From a checkpoint of a small contrastive image-text model: encoder activation relu.
Rows from block 4 of the text encoder of a small contrastive image-text model, named by matrix and row number. Rows with one number belong to one neuron. Each number is 128 + 24 x the weight over its row's rms, rounded and kept within 0 to 255. All counts start at 0. Numbers have three digits each.
Before each neuron's rows are labels from the 100 texts, of 14848, where the neuron reaches its highest value: "fires on" is the input token at the peak. Only what is clearly more common there than usual is listed. The data: small charts drawn from random numbers.
# fc1: MLP up (text_encoder.blocks.4.mlp.fc1.weight, 768x384), inputs 128-191
# fc2: MLP down (text_encoder.blocks.4.mlp.fc2.weight, 384x768, transposed), outputs 128-191

fires on: "histogram"
fc1.634:152159101132091134138165134191126091104168118114126086111128158195116158112123084127091142136108107110092138130120126111142116143076155139110142136096173119075120087158126079161119139134114098
fc2.634:107110163125135120140111103077087160154073119137118160156157084069118105155162166136151125126147121117161105117152135143113127087144089128137107096141095143183146138108134178103142092129131151

fires on: "falling"
fc1.356:126126132135139130129108093125147084152157139102121117158128120136120171144105107112139143115123136099151169147143125120119135150103137145098148106177161123177122125108114148088127106148115085
fc2.356:126141110111125160141147120152115176098102105142131141100109129096115076103148127170109133132124122159108105128124125151166119080117119132159122132085092115121171152140089143152110115106125182

fires on: "plot"
fc1.216:155142104137136133137121106104151125164101142117164175140099155095155152137135144101145106118136108152134116120111144123098115099121101133110093152158122131152130130123092145093090128123140117
fc2.216:100135141129132118111136121118077105110158106148101111124168107137095084124115117129114159146090145120102154136119134125158152160133162125153145118082134124138142138128143109214106109152110152

fires on: "rising"
fc1.203:142086109134179139136111144082152152094104138097134169118136133102082106142128136129163129138179151134100104112140135129094119123104121160153104127106112066112127109109149139151087137155161142
fc2.203:061172162124089131101141113154118090172122108152122094128114119139126158096123140144083131111101108139137161134077127119136131155130141089112155125160134150138141160148111116131181103109107140

fires on: "plot"; "dip"
fc1.421:117106142175143105132168155112146119121129109095104089113160096161099166144148131128124137134109124133128158113147124106129080124098106162131085106093136132119142105142182129137187144144136076
fc2.421:115175112081121133137093122142102153125150128189141145159089156099151109099116100094141125127133139138128109126103126125101191143163166080111164152129124127126096152094108120122081141100115193

fires on: "chart"
fc1.765:111145108116113134133118132117108088130123103126143114130123109132097160102152151126141107123149110107133112108126141143129092096106117115129136082107151155144141125105136164097141159156130146
fc2.765:102135142145127113150132151126119075112121126108158137176148112141115183118120165123149117108130097142124147079121101135159112088111129146121127136141144144143142144136144161129127140167148161

fires on: "rising"
fc1.120:165129142106117142142184104138116145132126110105108107125112122121116113111109086132114122183135135117107149073174151147127129174131136157119065097098126099143093079128118139115146122113107124
fc2.120:085129110135157149115111160124102109128106143153150150136147164119138147126140160123117097106109107148134126125106128095140123116143126106143195201139135135106134151116061130136084143107125169

fires on: "middle"
fc1.178:134136137113128101113118185129125113133136112140069106105113085135157070126159144119136109127151081124139139184134123112168124111129153090117155119060113140128143158145123126100112142124156130
fc2.178:102136180117130132123150143118133144084123129112109120117123104146127072150156106131166119124137113139138103124146120118092155095153143147145088106125101154132050113076095091125134139100107125

fires on: "rising"
fc1.249:165119121108135141105128098110139172160100128119138100112132140119116079109125151135112159120179126117148127130136119135095169160141125067169108102099093115116128147118118102138127105109154157
fc2.249:104126116142121122147100181140123063098188130134117166154136104114128181151149148097137105121091105137123119131110145117155081105172114133094166157151157171124148137137137133147127150152096120

fires on: ","; "<end>"
fc1.390:196119092096105133119131097124128133139136156102104082121135132123145175164120144124127136145104150102121169135139130156131141111164105161138127110149187187135138104129093145079135114143115115
fc2.390:103133163129124094123131133148112093151056145158140145124105112138128122114120081143105150147132144114124115141132122128162160150084126093085101084071091098113153160146108146119057107168121151

fires on: "in"
fc1.8:145151123129150128135140102125159133133169118124125133127151140103134127115118110152122090151134141108113090125123128179139087123119137167195127120111135128161209114131116165131125114126113146
fc2.8:125154134136145138131107131111185137121151114107116125114130102119112117150137085187128119177135152139122107135128119160152129139143152145190139108129112149166222140125147140129123099135097122

fires on: "peak"
fc1.205:087180115167105133092148155134115127150144162139124143175150173153177136126082131084148095120108081151097085115113133176149126113125114141155113148175162143112144109158120169103131126138127172
fc2.205:151074125092149125172135110121112160101111093128131127072092104105086087123200117181122176139143172116158157145159091082107122137116142139094121117092087125162100154090129107163119110129125082

fires on: "rising"
fc1.427:093130113114125143141170116111120136107167161117128112130137105127112130135107127096179105151161163133152162112111184123087145174115118153113145142109169146093155137150086100130120131122131116
fc2.427:167145125141108142124078123119147142155095081132124151157122150131131176134153132162065162110078102098106069139122072115176101117135131110148134107131099134190095117104135138140112111137132128

fires on: "falling"
fc1.43:116133140135132093116113155134133133149122149103082104079093187101126169113124146126137114144118151130109127123117153156130147175140111146086135121064141164134099134164141159131144140128140159
fc2.43:127149142169120097112075148130169115158105149116117123138121124111106190106135139180133116146130146149108154108131137150124128182169136104090127132128122132102058146133114141167156153086140186

fires on: "bubble"
fc1.449:064160116118126118135137085143137106133147143115138164149129134119145065136113140156160129153131146121140123122134126151137094092138111154110079155135105091098094126132075120117172114120124086
fc2.449:095164108105074125101096138129095139157112131112134140163159141127168087076143122154157151144125112106114149108143098097154120153137126142121114165117104099128122116101123131111174160118140130

fires on: "theme"
fc1.428:103128145127115175088117154155102115093138149173122117167128121080129054113135109100131131105109137129145142157140135157149097112143085091126143154142086124133102150122116124121123096102123141
fc2.428:124107081090142164117121139106140126172165102140137129139124173183122203140130113138100116153090139124117114123125142131119152148115132137102137146110177122086160123136115152144129172122111130

fires on: "<end>"
fc1.751:082142144132122119139095158159128143139115116149166142122087123104146126101135155156115157067134119126134099102160114137145126153140110097170131141171119152117076124138130144121134130152127141
fc2.751:147141133117101112133089131140147104152159114129126122119113134116088151120139122177109127098119103119120098153128110103138098090164100151121151145151122144115124090121103141111156171140097136

fires on: ","
fc1.627:174082123123104124090106118134122138121121141134120115098131135162145145130105115119139152094118110107128119117138125123143105186121109176162112127128117137131189143131174149117129168132120154
fc2.627:136107131117146116142104128114141123147139071131129127106135123151129133141087147162118129115058140117143146137140098109143085138101126134121131127133127137109156118137160128131112138133163098

fires on: "bubble"
fc1.274:076118146079115135119139100140150125116125132124157094158099103110126097123112120161161156159150140145131202150153109161131119107112166109092117183148106129140108131102133158118152100100088123
fc2.274:153140107083095143105103083166154137150109075113140104141137161104123089120133151144103167118150112170095198137091118129127142143089116128094114117106119123117142150112144125130116120147105133

fires on: "the"
fc1.158:137108125200110081135128124177113078123138171137124143116139192117101171127128126117113135078125084163087120136113094113143133162107125170082078096142120102132096144155174156158122142131135120
fc2.158:090129129054171162118151118073124185131109069125149116149108053153155095134128132130145124166137141111161144120133117161112101076112121082151171161133144140148148125094078118079111101152108112

fires on: "dip"
fc1.379:165106139107162132143137136122134123110157110137156123144131096122116145127054125141115144166158173145121108092117150130156126105120148137185112119121140137143172124128176123120150131120106126
fc2.379:127129151094113129150127146112143112121127072119129116097112074138123137145072095136106140182104168121142142121134107145167100128145160106142119131119144143155205123133149104105132111105096132

fires on: "bar"
fc1.631:172143182106114152130109132139129095130131156134140115101109141138109116128122142114143099122162158119138147125123148110120116171141139094117144172129111178064124115153133115118104143101085118
fc2.631:106114078139125105120168117121093178161108108126130150158167148115110130150154123136129144106111099139112086120145113174111147048131109155140103076128146103173130143105141151127127091144139161

fires on: "bubble"
fc1.676:091149117099136138161116105106109115122154110136141126162156122134150078126155119138124126139093134098137107125138126153108088112155122136119083151135127111128073105109102143105143114137125075
fc2.676:103135111125115140099131119086075147155082106086146121137138149138126082088190117121132115129129101143104139111123129164108164176157181097168153144166111125112109110102133122106124164123121116

fires on: "theme"
fc1.603:160132115117135131139138099143128158154139132139100118156172128132106146132125134132130132158143142126083094159112117125125127125121121140154101074114150138137167082082086155142109156180100116
fc2.603:112154118129112131138110114127151109147139139120133095129172137142119123128146126154137104126131158157137114188110134121069162124123145160118101099121148122138171123100091144107124139152129128

fires on: "peak"
fc1.41:091104095125131135105156164120152131121132144117109154147118128130139116147108124128170120111142152123107113110171143164135142130106102134176113096116156142129147101131165144114153172142142100
fc2.41:151157143153109143156133099127105103119095157115144103118149121145125124096156088140094165147138110141132112166101087113099157160117133082112122103158114119119099150142122130136108078112119147

fires on: "falling"
fc1.296:116127146121118129160106182120131158132166134122099127101114085144120163125154160162130141139145110125129125125126101082151154137145132121145181131146119136161140109122130132132128146135121110
fc2.296:132182147141125157135120160133115115109154127116070145126153144162113106142151147126118106158096095120129122142076118112174152089164140127157164137155112138119133138138136108106111150113111159

fires on: "flat"
fc1.425:205122118155133078112173096153106090150103109120121098149155143151147130142096129100125146148157160098114137139125105133189147156119165147130125117135150136149130145117125141077117088148144145
fc2.425:060123149110124177142101152121134139111146145139128152098091103112108149113138129155110124102125099126135083129127145122079105092125084118135124149125114113123102102131124118157130162103115137

fires on: "dark"; "flat"
fc1.538:136117132138159114133112176107128122150151110158104137135160100140111135121141106129146135128158101129157165123135138071154095106114123170109139118080128106161154120109137110123120176131095127
fc2.538:124129131134114144131112122141128133119117115112137111110094162097159087114102125115114115125138137125130118143124119181124184122154137115116113153153132151081124185144130156108137117108169150

fires on: "falling"
fc1.32:166138109119136142143127173122125122116116127110106100134137102160090078134161127129129157112134131121141120129163147144144090102087137142156117111088127091105124112121158124137086140120114124
fc2.32:054101140129094128137141103154125145145130112130139146132125162112125180107115122119111126156108140147110120123124110133113171143141113136109123114128116140137125120137085132142169119121150147

fires on: "peak"
fc1.202:132146126166136141131134194138119150126146124140119103137127174133129114111113140099128119107119087116096134069147139157125098113141116145154096132140166107111162115107104165123123182123147158
fc2.202:131098136127121129129131070123139119084090136130146192117105101101131138143163136169128127178146148143143147162108149092125163138129129125130131125123087144140097120156122094148135078114084110

fires on: "plot"
fc1.429:080146161143136117101160111110100121154119106154147096153170103136101108123097140147117102151118119120116149134112162132086084107079074101103154104133133154108120093134104135162134119160200094
fc2.429:109110137130119077135162119139112135081080153162165096142144162164138114117139069162134086131095153160101168127113116128120135098119119092111119100145129149096164122134077144143144110098177131

fires on: "the"
fc1.131:131110171100154124139142135101106110119138116105135104147116062115162142149136139143146146122135117157137110114172116156107106169123145165128140119141161130124129144090153177100163148134121099
fc2.131:093172111149121129123119151152149124144127135160106151104122165138097111106156143120103109126117142093133132137087128097178133096145116093133127134102082140121127118157114080157073109124122166

fires on: "bubble"
fc1.192:073134134126118125113137099149114110099147141122161139124113134124144092116120132151163162159142156128133118116125134161136112083131129157107059142156084082123082158119107136110163128104111099
fc2.192:123121132112121092098101133128093127140145118141173126148123132126179125118142141138142157112147119089111155106172103100182104159141099162104128127108131113132122133105137180083118180146143096

fires on: "flat"
fc1.37:163118093084130146128045140113169108177143089120116174129140150172111142132110164101109108168124132137090116149129159118139143073197117130168158124167150128112065131118140105124108168098148131
fc2.37:178096111100138172134042158122157113164165106139120153124136141167108140122110151115116106172131084118103128166165147127131142086195133147135164118152165151120084144100119116079126194105122151

fires on: "dip"
fc1.426:140143152157128113124127173133137127111142118142151125116114095147100104127108153119116151135139091116124114141173123111154099129114151164113136144103135120120084127131136104128149128141150111
fc2.426:072126131132119130151148087132093129135117121140120139122142177083150134134145110122137107130120154177148126095096109141094137124131098113125139095171127126121159118136110166166096135118116108

fires on: "dark"
fc1.265:111119117091109114139146154127150118119161133113158126129091129156173161137112104151151115119162185176132141128130102097131124124117113150089113140100149152121101133130132131136158134131157088
fc2.265:101145117180109129133146103153092130144075117158119148114143124108116110116143142148101156152107121102110108134098112132176101135125102091136181087113120093163181118156093126145097117160097147

fires on: "chart"
fc1.237:137121127117137130104128100110098082151164120126105078112080118081123105141129140145150124114106107108174195138130144175164126136133141122076168137085141098141134145136144125123114133123129147
fc2.237:144111163115131124171130101118148103114113121125162107123139113131136111120113126122149152099118144115160154109143107124126094132122129113129086142145143120154139123108162129141108121160136104

fires on: "flat"
fc1.103:172147116184117133107147087130163128131123137165170083123148144120113137142147179132110142098195120131104166128141150107142152117159118123116141117096167119110167164135093116102148152149149132
fc2.103:125144123187131160099146120138113145130133135157135074111172149118107093146142177126129146110173149147134153151127153100124165073188136149115145122089162125102148168129124079112137134151125148

fires on: "lollipop"
fc1.699:173131142106113125100149158118101118102131142121133116131103157150130130130143142140130103085172112106140132136142104106147150142132117075201098113118101175115117110141132133101131127104157122
fc2.699:111134113160138137155119109114150118162099123132128118145165113128137150133118138141125134131068144136125119129123147128108110130097168164094168139143155078106136145131147129165113091148095098

fires on: "peak"
fc1.320:145137106078115123135150104122131148161138102149110113128096123143164108119070126119152129104141176102136146091136125077137092100141118090130136139158141120084185105115036147087111141126161084
fc2.320:119137135170116108137128143137122124066125142125153134113140108138112175123186103135090149106111122169148074167141119155105145142067116143112082065082110153123155126154143107176132128124108134

fires on: ","; "middle"
fc1.79:145108125142154132133145153103166141098148187073103136121107109117102106158144132120176097138136115124117079117146178139111103139158143186169094122093125118122131134113171102136138144138166123
fc2.79:111142133130093132113109085151086124152109074184154132129139152128145149098134128155069160098107130132144153142123082136126160132096101084092162127146131139128113129151087167136113119123115124

fires on: "middle"
fc1.259:167118120108147090132112118117088126152095155157101121097165109118119101111117125108139094129124118109116100160127127089115147160140147123127156133126128089166132121134110121137091122107143137
fc2.259:104142139144117168131141137144163130076125113110148129173133146155114154144111143138131140094134128138118155087126119153154128084113127145122108125115100158118123144108099165128170112122136153

fires on: "lollipop"
fc1.171:164124139110138081140153122121127129142140171102135150096114142105085144146131164132156120157131092135176201114153119162153111158152146126094144154108155131134147125109166126155115103086111117
fc2.171:164123103104128100108136095131162115172104143120155078137144131140081126115125149151131126109122141148142198122085139113116115142089118105076104126090144105120190100099099131135079097148139108

fires on: "rising"
fc1.729:181130095093122126146096155134130166174152080171141103135107148122128117095139164169122170148151133096116135101190089128157092152139098115087101133097132122107088113098106153112134146139160135
fc2.729:055142168158108140125160087122116060067105136091127174133150117111118159141123066079104089126090098150134146132077146147107152109098136135166136106147125128134177129156145105141126103104089133

fires on: "peak"
fc1.732:159096131146172140142115122117117113085123104147168148141131122160112138109156161122138148121134138134129177143133119118137126175122149118155107153170117138162111111099122136128097126123125123
fc2.732:083156141131108149128128110135125131176126140112094127103117150083128075152089087129128113135126123135126088126124156127111123093155094142119133098120137095079151145147135089155146125126129119

fires on: "lollipop"
fc1.525:148103153149151133119149121155143164117090120149136116115135128063129148165148132134139125098158141134119109150117119119074156177116101060102132111125122134101134162112123133122128131149101106
fc2.525:122174076129089140150112138106125113123160144097134138140144145180117107090119133131122123143074118137125136110105131154173095081139150187144123140130113111125151109126118124104102107121144117

fires on: "dip"; "theme"
fc1.193:120112081113145147141107134155112153145115148146109106130131103118142119114148192121117105105139100158146094151110121104108122110153109132172163101134128152162123124121140111155119168111120156
fc2.193:145134163127141093126137150113143096129131120110129143120154149154143118134076092136137118147093116094105158126127112137157133100127142105111068143122113081106160127132153145120117090157165121

fires on: "rising"
fc1.653:160157137132113155085165122094095143156122134114137095124127112141087102156093185119131111121154147125131146131127148135143135084115134163161129118145147110138088158101133092095104091114098111
fc2.653:125134127150118127082109105125108120174116137141130113113170123115118079135129192071139165119129161109150117148172139111118137129177117169133158111132155133145086145104117137114114119161153121

fires on: "bubble"
fc1.417:089127141098129151141118121110102114132143128122152139137117123117145082130160123141140157174112139104132113133138125157101082092140141150101065148159114092118087126092112132099147115130108076
fc2.417:152122120118144119098113113092088121175121112093160127158126135126115131110194139133127141120158101115094143119147140126136146189148149105150163112155129140109099112096138145089092188138117103

fires on: ","
fc1.636:064111119118126128112160085118125131144092121130142107148125134119138113107121087148114126108085130123131159133123128117130108102084140137182099090128116095151155126166155141165134103156176096
fc2.636:181134142139148122149065161145139150103140109118130190111139123135103146152133194081139130128166133138114089136126143122139152102159105114110167137131111162109102124093099119110118142122091168

fires on: "dip"
fc1.143:132163141087088109137162093155135127132129097143113131118075124120140149122089114122115119138109178107132138112120106119144143125165117104130090123136091151128102095165089127120124124098140097
fc2.143:145109139153156156128124159123115140119142119139141111136183113136115089127158154126132111155130094142117123150118141100099121129083125155121163103129172097139153148105109110167103116139102164

fires on: "in"
fc1.148:095149153102103127136120114094161094069170135142098125083105103134117150146094088128119144115116143122115154142120131145144096114169131088144127118109133135140153147156142148114137113109108079
fc2.148:157101141132183142133159128135109115094141113156147128141143112138109108126108151149120089168131113123143121125121139109101139100094103153143125122139167132124120115144100120153090123103129158

fires on: "flat"
fc1.642:121149135150117151119139101146161140155099116128112157140153133153108167162111093143095132110138140105097120154120116139126178158181147103167085115155124117105099103119139089145133153135130144
fc2.642:159140134150139129168144096172161127135088119127111150119113121171121153143100120117113128162162132106098098189155149119109167176116159127114094117130124094094091088117124070120141155111102081

fires on: "the"; "dark"
fc1.471:159119185113136124148102122134101075121134118171142155118163161123122149136156172120112106142130119133111160121126122110132118146136122123081093130134119128158055120117096159142115120139103144
fc2.471:081130082138136117112170113105159189140137123084140100144124080126131126113112088147154145107144131133148104136135128143117130136125152155160149110109154132125173148134133110117133153125136119

fires on: "in"
fc1.194:128118114145114154104179126108104170137090154142129117106104106131155112132156089123120126145175119158099123160147134118092140111093094110159132100143112102160154137108133175077118168149107124
fc2.194:147133135149114139123150153099107137102108147097119111113092098139158114128129126125140101129141060157114106117131105116112123113135158123165100123169108113140133130092137154104134111131109130

fires on: "<end>"
fc1.440:167119151131142114108102112126149138145092082135160154131101110142123093128116142152126124112152113118098145143092149092129149159171136103171084131176108085136083142083148132115136146139121113
fc2.440:154108186142167112133114147148138112133101091138139138133105104150131105123096131152122114113141126113095158171122112085142146138160143103137084156160109099145072154088169142126126141143149114

fires on: "falling"
fc1.132:127114130135156145127129135111129171172133079180139114149146093133138148150125194184145150140165122125122116115142100073118142116150148137116168118131144126162100123103144103129185112151139103
fc2.132:151167142121065130173136132132158112078138196092125134100148133142103135120127088109102122130126140120146119141107140146104107132099113107149107105130123109095139116167106136117107109091127112

fires on: "middle"
fc1.635:110129092089112138102139135126119155178171114129101091159098135089153094095142147162152158137108133122142120115125150122150093143135119141087121128054139150127170107128136128101170155148119080
fc2.635:171140159174117144144112138151133094108093116129127171107181151120110140166170106140094137122132119137141141166093097113118141122143143100149090109161105098138102140133127119154072108091123161

fires on: "dark"; "falling"
fc1.696:193136122112112097136149075104076118130122091118136147111123136156154153130158102097122160164141103133105138167105081115137162167095143115103128129092148108111083144141157098112119104089153123
fc2.696:087116124168150146136108146158174123100130159122119122151143146094083142107104165162141116094149152143127128083147157145120102031164122145138100107140101138151171128121099177160157145142126140

fires on: "in"
fc1.718:151136152122138120133149086109139139154155129095116132125103131150121151134111170124151113121159129153144133104119122143156101180124158188102138137110139102125139123092101147145140152140102123
fc2.718:130125109159107124101116153133110106100119145144136168111142133095106116142124056111116107126126125118126112118138142122113151083142088119130159121110122152113135139173112091114101125092121157

fires on: "falling"
fc1.255:104163077097109133136157105122111186170157156128149093146130142093174133127136111152161157141097174148124133068145100161133084108126089169103132114097145128169136115101078158101148142131164119
fc2.255:132107156154140157103109142129150086104100141127119157121132107180092135133130131108105100123149090120136109148125157098146175144116122087138162155130119132093130143176149128160113136153108135

fires on: "in"
fc1.511:124163147147109130111138171132108140047106118096113088118078088160126084115140119116149121114136107141131157164114109122116156173121171130174117104119105131122082135104163116115107113109125118
fc2.511:132109144101119161133139168160136183069107107111130088123090111161130108130141116138135145137169097129113157116149103108117145156129148137153111118120111135114080145106123104111134124132113135

fires on: "falling"
fc1.110:131161097143138111139190129122110155157086119132144145140138138081157131147127098107118135161106138133100090096112059148134136126118163100108162148119145120105140129161124136173099119156122140
fc2.110:133097154107130151125081127119144108117142136127125107106157137175120141116106157138121130119131132124138165130125139101133120095153103140138093098114114118151126126069137135060167116111140118

fires on: "in"
fc1.282:116106131132148131132129137102090155102117118149109108117124064107154105121080156124151108172099151107133138133167134101128120115150132135153164152134142141139142106153165118105149118124106120
fc2.282:104118145109133191126113114087126114106138100128112069079125097098111119140118126132124130157110163091155126120170143128126154134182137129158138117087132146149181163094172126084164101128104110

fires on: "chart"
fc1.562:147123104115128126164149099116127069129089102106159122144117126151101133094105141101123125103150123135143140097121113137140143117104184115098126111102144129131144154182144138120115117143151143
fc2.562:149097112138143124176150117119115085133067106081155130143131121142128127089099157091149123115152116141141147111123093128135153132097167142102143126108144134142158172162156134101119131161141155

fires on: "lollipop"
fc1.151:132103148101123079103119137070157169112109130115152150108124087136196112136120151108166137131176137122109130100138135147068120154144119119169129148108107170154110090129146132135156090122126100
fc2.151:123168108149148170147127141188124086147124122156118105154158141113061068121111127148111094120109127146153112170095133102146142123096110114123146098150149125093151156130112110140113152118100155